A small sound classifier, trained from scratch.
Data: trained on simulated sounds of rotating machines with and without faults, 39062 training examples.
Rows from block 3 of a small sound classifier, named by matrix and row number. Rows with one number belong to one neuron. Each number is 500 + 40 x the weight over its row's rms, rounded and kept within 0 to 999. All counts start at 0. Numbers have three digits each. After the name is the row's rms in percent of the matrix's.
Before each neuron's rows are labels from the 100 clips, of 14848, where the neuron reaches its highest value: "top examples" is what is common among them. Only what is clearly more common there than usual is listed. The data: simulated sounds of rotating machines with and without faults. In brackets: how many of the 100.
# fc1: MLP up (model.blocks.3.mlp.fc1.weight, 768x384), inputs 128-255
# fc2: MLP down (model.blocks.3.mlp.fc2.weight, 384x768, transposed), outputs 128-255

top examples: text has "speed" (92); speed: medium (89); conveyor (83)
fc1.80 104:490475472549473533482567483520494480511518523508452462548536488413510422506415509484502512492509480459473522477523500596481512507410599511480479563458489473481464530503506512505488476490468452625522542497425512487500493536519490437376491509488445497483515496483496477517413538483548549514485487476584498535574535568467538435460583549491453419504463438519494553475479533491524565501446
fc2.80 117:450498488417566542495542545486495510505566437519463455624458527494492512495508515480509514535468564549520457435510514452483432512439507570456535454565447530514520507475442447497523469487536452547609490539485537496462504479479537477456547531481530538492521538598468485474506519497471498563504513500568534537478479537470457548520527550503501511536530497490542486515486480435460548473463

top examples: piston engine (100); speed: medium (60)
fc1.582 103:483515402451486537415469510531487517535471499453493478455500489512498519493505464492446518484523508525487467472517546552510462498492480483440531467489496492497463485522516445487504510527519577529524498458560545492500527457489501489527559492530499460476457507403456411470584476448527449529500466530462480495525460489513466494544510506487569569548480523491602480499484431524429486501459
fc2.582 105:525513431493502429547529570495533543472497471485500505597480478463532522497498484460427398547535545486483473440469487461512495436575519573490507421483420597509487504478491479561481498506547518498513459566485522535518521498603505459427521535503564438513568558504566474501597480533513456483544557538511549483481510511513532608502497432484465463497492475504441495513550465452456542559453

top examples: piston engine (32)
fc1.415 104:460487401573489499459514526483489480487449452436521478470522491531478483449534469511558486502496530443470479475506463524505469564576521443536539486520453416477467448484505485503439490490411510606479515477448469552536461467453507415478422538541493498461457464516532536551483503511509490478500544444511571409506512498554553528461478588516452491550466492489499452542454485505495489484460
fc2.415 106:377473516497468448519543502488469497545461499548511543485478523514438521476505511587567530493425406411572404496484476499515549528428482476530535522429517500514526498479503443502512534510518398519534497413435509502529427514552423467462487474500502464468550499527529531545530548524577503525555542479511530516485497532581411445514493498519522520453484498510447515461524586592476401495581

top examples: piston engine (58)
fc1.395 096:558409504555476520454514536586532468528505499511560420570527465497526474519482588480459506554506490506436523521468454457487493448544487486551531471484487468463464509511539525452502522481469601502410471507523525429528502422498537388539548493494534505539489408445492547539531462494551570463517462517464514480569555543619515422535501579491521512544488516478552461510538461521560523484462
fc2.395 092:492496515456599497499540478488501476488529578506498509538592563517555496501531487566532577440435533502506516543458526503543445521451518496527499486533577430446447500530588481488528510377564482467474509496513520513494456500511497495545492546475518513539515472500492509515549475478468505496512482541478523502457530446486478547483570488585488503462515504468477516399431500536483589463513

top examples: conveyor (43)
fc1.486 096:477513538577569500586474486557532527522521426478549421555534422570562487552549520495598470505457473532466526503463493546501528517497536501441473496534522472506479521489546544498571512563459554532544455484545519547550518536561560470520557447479516455458442557482561478429537500523434528492494527484501462505539396504489521438578679536496487569516467554521550537574539536459453444547496
fc2.486 100:535513460484522488559544496426492500463578450492396459510481471470530529496544450514506475503493514523552513456540562516515531538426502569456515499470440489509467497476447508485468508461562476421508499541516471490503466487525526468559556466555505459496496472481489495503519463571525535522453408453479595486544501504510484513576487475387439483497564476516522481488509505469510466550397

top examples: piston engine (97); speed: slow (67)
fc1.256 089:546472520466487494500483518511467468519556520481511465475454518513542401494536586498408571552495472503459515463460560417514528523481525460509466480452492531481418617492502436493520531470548557492500361575530547483518543538466542482565486535491399491547550557503430549502544506518471473505501543517467482527557516528499502421538524554486566417489514513511524437528465492477443632483470
fc2.256 085:493502475550506534459528454509490442543521472540526517566553472491523474460495491545500543536445520559433487481480488629485462554495438446535478555499481484525550456536499563467470477471473455488485440544557492445472592433520497545477503486435505541494564447474556448507525519548482408515446539529502529469524475403559490515511511512460447527512472523548505499486498491523528544494537

top examples: piston engine (73)
fc1.557 106:492449406474563474510499485479497475518501530502514476455473479557512410439455453470506499510468529510524529489507512524465475560547511498494496481523460395480478493440535482486460545424430550623473534492456533589466420471524540410500411473541525449499510526485491474518582541494555465455564514472445509493473496460532532534438517590495499458475468485553473534466473482526497526438479
fc2.557 113:421527575519539521513584492479537402496486517525565517451421556529538554489538503495478498485521491453570466519461487449518560440455517511486466530466497473468579513492520449541489489527483473466434502457446553497535506496522459520514456403498555498545541598498528492497552522617552538503516477535495512504570569472574441508561464528473545509418471482385430468498568494517476514516459

top examples: compressor (40); pump (35)
fc1.137 097:496543526457462532524480515516523478477435487526579517500489488466496450498481399516509438480555533464416496535494458560500567477412499542539556536505411511563514534467455520454447481561479516556535521420463522574539503494533461524503422553471494568488430447547437483430469446476518538465525530501477517519492544533493460513542453490549498499488475439519465537523567492417480501547504
fc2.137 093:528534510542513489562451583536439558469583481492494478524532417588548464449489485511492500458504506510498477468540484487479490463505522511521542497534467466464471495565513469477502528452540485494526461437496479526496479452512530508477544491581532507453522500488529478538510485504495521497512520489470492495434440523473476519489574500504467532475478481492504414480560500460509491414510

top examples: compressor (91); text has "speed" (85); speed: medium (82)
fc1.425 100:512602498434458529518548540507505489536517527503536529449502529444499551470483530492453458470460484554496524517455528461469483517473527508506511474484526512458500490503432513512533500578478548444487500498655508594500511487595459461470555464506480533495545524508503454513432536486518457496529496509484515529488421530473456454499525535462513486464462524519502498463479556491542467522528
fc2.425 107:481415499467507460507475511500558453506511445468503442517442455525497568557536482528474489527488546568526441425498493499524577475482526539477449518456450499577494478517477484524471454556497466436490470552567469426565443510437564557480467480422496530483529512542481493531525467547515470488468527518455524516505522481444470516519448516459450356426490502466450483541535469480510511545492

top examples: speed: slow (99); turbine (63); compressor (32)
fc1.762 096:509491518510479494491465461517503488560522518494492483462524512478575487574458532445495499446507518479506504520486452475539493487380540538438462552501449530518483422530437497495528506548464519525508521555523473447431511538510438509522507510463483576531497467518463463545527513495486476548455505464494425506467430428550449453462598480489494543614435571444534470498494427479502487495451
fc2.762 101:643521488394469570487471534479512573494470527542478503551528492511503532475457547480555505527485430556511525500487533516519447466523440470443492502511559498558583546573518461453432526461497532589537536530519466475465478496431551462486606521530458498482468477512435460517509522431398462423508550392509579563549476499543559465504561551487500483501586490454560485473443531469484515491537

top examples: piston engine (99); speed: slow (74)
fc1.493 094:515473552502500477534484530573478483469531554548516424512485476561508435500544535487431595536503466498417536524503490458547445488512499443468461408485547492500389557504496434541462533472493489557577430505506487469512433560465530494489512516500469502504529521464501511493534514498438457530495481516469502449513479455517541476549503528520467448479534553498491443519463473550445578532460
fc2.493 090:511499466532520504466475463494482496578500479525555532589528450527541472440493508487556459498466539572454462460515501580507511530538452517491504500491472490547536456564494502488454491496460448497508407528520550525421546416482491555464542564487508539474548378533519439477508522480472489569513517509474505474490505473537505573535558575453452518519456503540527501479520468487518557463492

top examples: speed: fast (77); gearbox (48)
fc1.175 103:495539450592566496520495470502495602481432505549573471504495461570452422483400475572426518418521518522517512525539511535481474458374568481575404508510545503499541531475567498424483555509534491482468518415526475491429543552494482489503487435481490481478466480460512490479443528510461535509502475492476489473501439442534570504551540557509497502480466478473560410521470514490528511525482
fc2.175 109:556484400542492462505499508501516427465549590505534485528496479526542542512532476449412444442596569431431517471564546467542517474468503514547541520491554511488491477544487560538518510456498525477410466496548526445430488486544460507538551514518502463499496464467454514552431516486496547458510424446467498561484437469454466522528527429453457431512479460495506522555506546538518502448428

top examples: conveyor (94); speed: slow (69)
fc1.378 102:495491538514408540540480510513507510495520461491522503481539526494439516513474471542448529391516574550445526568505491522485471504406517475482402489484516479434536489516559503440477556527497577494548505425517493445460572591523451514456547528484493533444465472456595520520454540612463542516510477440463470482515526433528454484541542515535499582487482502475517540465513479543485493557465
fc2.378 102:568483478495497477549492499500602483482516585479489492519517469507507545553632461452460460491571608529473510531547516511530521507517536514542513508500554500517521451483532583556431548467464492495442527490596576503467485479445464457577577514531460472480547442466500490551462463492517438535489482485514629510457495421453545474584501449524518415498506449472467563521417533522444451422502

top examples: conveyor (86)
fc1.332 091:439497433511501541540556543517456532538472464535527527464537452478520447517448498478535468477515528498526543538524476546499509502445524463512465528507556500552443464465496462397424592465542474501446484442492510499516488534543505460444519493506527464507480449466540509473511533528480476493528472389544484454503518543572509481471530583505505563480456424580519478467460509457551530524483
fc2.332 103:501508457485466496515496515524535563481491513421511529552531579546473477525483510535447486438488523499480524468511597513481486548468495501463483503501488413523540493512462611534524517526520433517469506489551512445508562490459524501564519504520475489521530523511516495467504503496485539555534512510469577494536514528481571493454576499553464445530551575485471568459395477495456584438510

top examples: piston engine (84)
fc1.171 090:426550451516440520519542617446456518555448499486511432567482520457576491523458460536521519501555546503483549561520466569559457491479538466458540495464507483518451471481497476488421482486417512522517492436519553528547534484505454488430464471524485554538560516468438505525474513513496589461501465508461583494533493470470475530502460524502488491533441422469514496554528488504560486521502
fc2.171 089:527520553496497481510426474508581430484473517479476552481477551460412498467443559567496493485424450500496467629498473469487535474519497475443454486414535482516531487496470544486553442520501498526441475502445505525540509500513534504426475490517505491487469562473510537559472514580539492440504461455541552478567541534559479475547452460512530537431465534507534516491524491528458534541525

top examples: conveyor (85); speed: slow (66)
fc1.561 101:399450483473551473462533555504490509509544517519506458501510525524570542520512566552466510520536450530512528586467502462521532484502472443513526499486476508423553558519529517496455539522532505480499489465540559458436480503494456519471520493484462537602482461506597500530503518493453535475495508500509528478568491546583504425565496481432468445513469535517494520450439522480527464508513
fc2.561 099:421493546497525478510510460485526462531470509493458537477464504462488562519562532539504527518441502550554455485443440537525509514445543499517449560512466477491476484549512513524467514498536436393474528504574506487571512563521536453484474435456497525509492515467591489412518485545530541503549514498501538534506520431524484511472433488566511463467533489403464471548488451483487505499494

top examples: text has "speed" (76); speed: medium (72); conveyor (63)
fc1.447 104:439514521514489471599533521526497533505431489424470554518490508541464510538449512492519483454484584445483561488525533509472397451505523563585451585473557534563523543514492491471545483530562496453447497540506487545479404529557556517529533488492506483479512512460502437448481491471532575505519456424496532568469544522548495512479518532521492431509445541465532399468532500435459552505480
fc2.447 104:477526435475456527526485531530506530492490540452460525466457527552495514508575452452477428515563476438449483487501501450497451486512489517472464545542555462486517524500519582531537541491473510453462555462548539481477476471510469494546512523560462510483472503551430417521462440518549385511545502467426473484517561457504537456474534401567489525481472521441512492413435417519502453504468

top examples: conveyor (82); speed: slow (67)
fc1.677 110:512526421570471537559526521452489511511505454517497379577560491476616480508423572464498489471512534470492490516479508489462500515441558465488415530531516468499517444509429471530486589458500522546495508505576519478446526449519454363467535552536475597478468479538482431512496562479526519466531622468541492526569487522531556450520599473574500449547456549473492437501496447490485482526478
fc2.677 112:480547542492565481442450515503469479495534520515513481541507506496534464442469513451555551493523496484514501493505475565419442471454513588537524544552513450474480474557528498409485411463483423456443492545489442540469553496440539519497588494529509570538471509505484488452445510496447468505463521493535540552427458479557538463520450510512503535521423500439500501461447474421477485471439

top examples: conveyor (90)
fc1.635 098:444491450509432518423455557523449501481492525529465550411501460465482522485566417488489431459561560587502501477532481549523534486464466465494458455506465497534503454454514495483429519531465466489522547415543546500499521494552559524456452555495471443497503464520472465532476576521467425479461495495538564546573560526456446514533479473493492429516532537527476545460546529528431574521544
fc2.635 098:526469459480536450494545489549511560475569590445437519471508510448424489521538441489446508482466492507456549496567540481515444604523494489513472478483594504582535449452501554465514571474544489493523566479430517474450506438457496411543504506510550473462458511409549517460453464506514452526510472510572543517549547486443541491590552461503476566539555530491507549560414539479465510452472

top examples: compressor (34); conveyor (34)
fc1.743 106:461485488487452541512497533478458624480477542458515555567465480460514532463487529581448471455475493559524539450415559561517452519421524496393509473383566494466500440479502449518567495551513401507501437465521540548514552536562457505500600456493475490427537511521461478525503495507563505542526463470515556470550502454495547495506492527455529507522464507466497461531535515513491519552498
fc2.743 106:419453503467519482468457546486486440450499502488480483550494483522520544554445528515546494498523470462522449555463470454541640457492533499526481483476540524536485517530451512569515519511517432517472472495405485529548457485545468499466532463519522428519520623576461511545503507529491550517547514469461500495522532578543427523477494546512526417468440577478452499480536445391489520468514

top examples: speed: fast (82); compressor (71)
fc1.678 095:484466499518549503466495532488484550490544498458465434392531537457529517470550514442476525499531458424568525520410479536533496534539508467484535537517488475455525527455459540443520513529501509445506488532506540545538418505502423449527477482537476552478489477503454503542501461542510518457545511487525482525596480481594446524530491555503555505457446467579585513456560442444497477499485
fc2.678 093:565506512504510479513504569526469521413539515456520516546545435472437512547533517479481545474512543504452484466581508473515474507483493523572552484546495550499470460519508571527539586459518472492515585513493428519498493498508468485517530510516504526511523478515548437527482480481529506508483517545515511460395521512434469506498515455576539484514513482573516557479429494513438473510545

top examples: speed: fast (74); piston engine (63)
fc1.136 099:509503538500524531511542537512546486532451487500505418512507426467544502480512479495469537513516498578534542489418547519505456521505532467492530500552549464530441514493534483507501517483532567527488497454442666475515624483551520505489489449481528499422544509520561533531530492534512614486504457460451520530489548522502527519527554571445494523485447452551507470459553557428535496479507
fc2.136 101:537581526473553482516525578468475489487498461453517503518543478553488599526543560523468517504550547546466511539531519551481492467414547541511522504530462501476490478499447552472476487488427533511495526559424410492475486503563485598519511470503451487510473523483429451556424431440537468509529471460532568510456501454426457505462510480516445539509469502465559517513484552461452507490414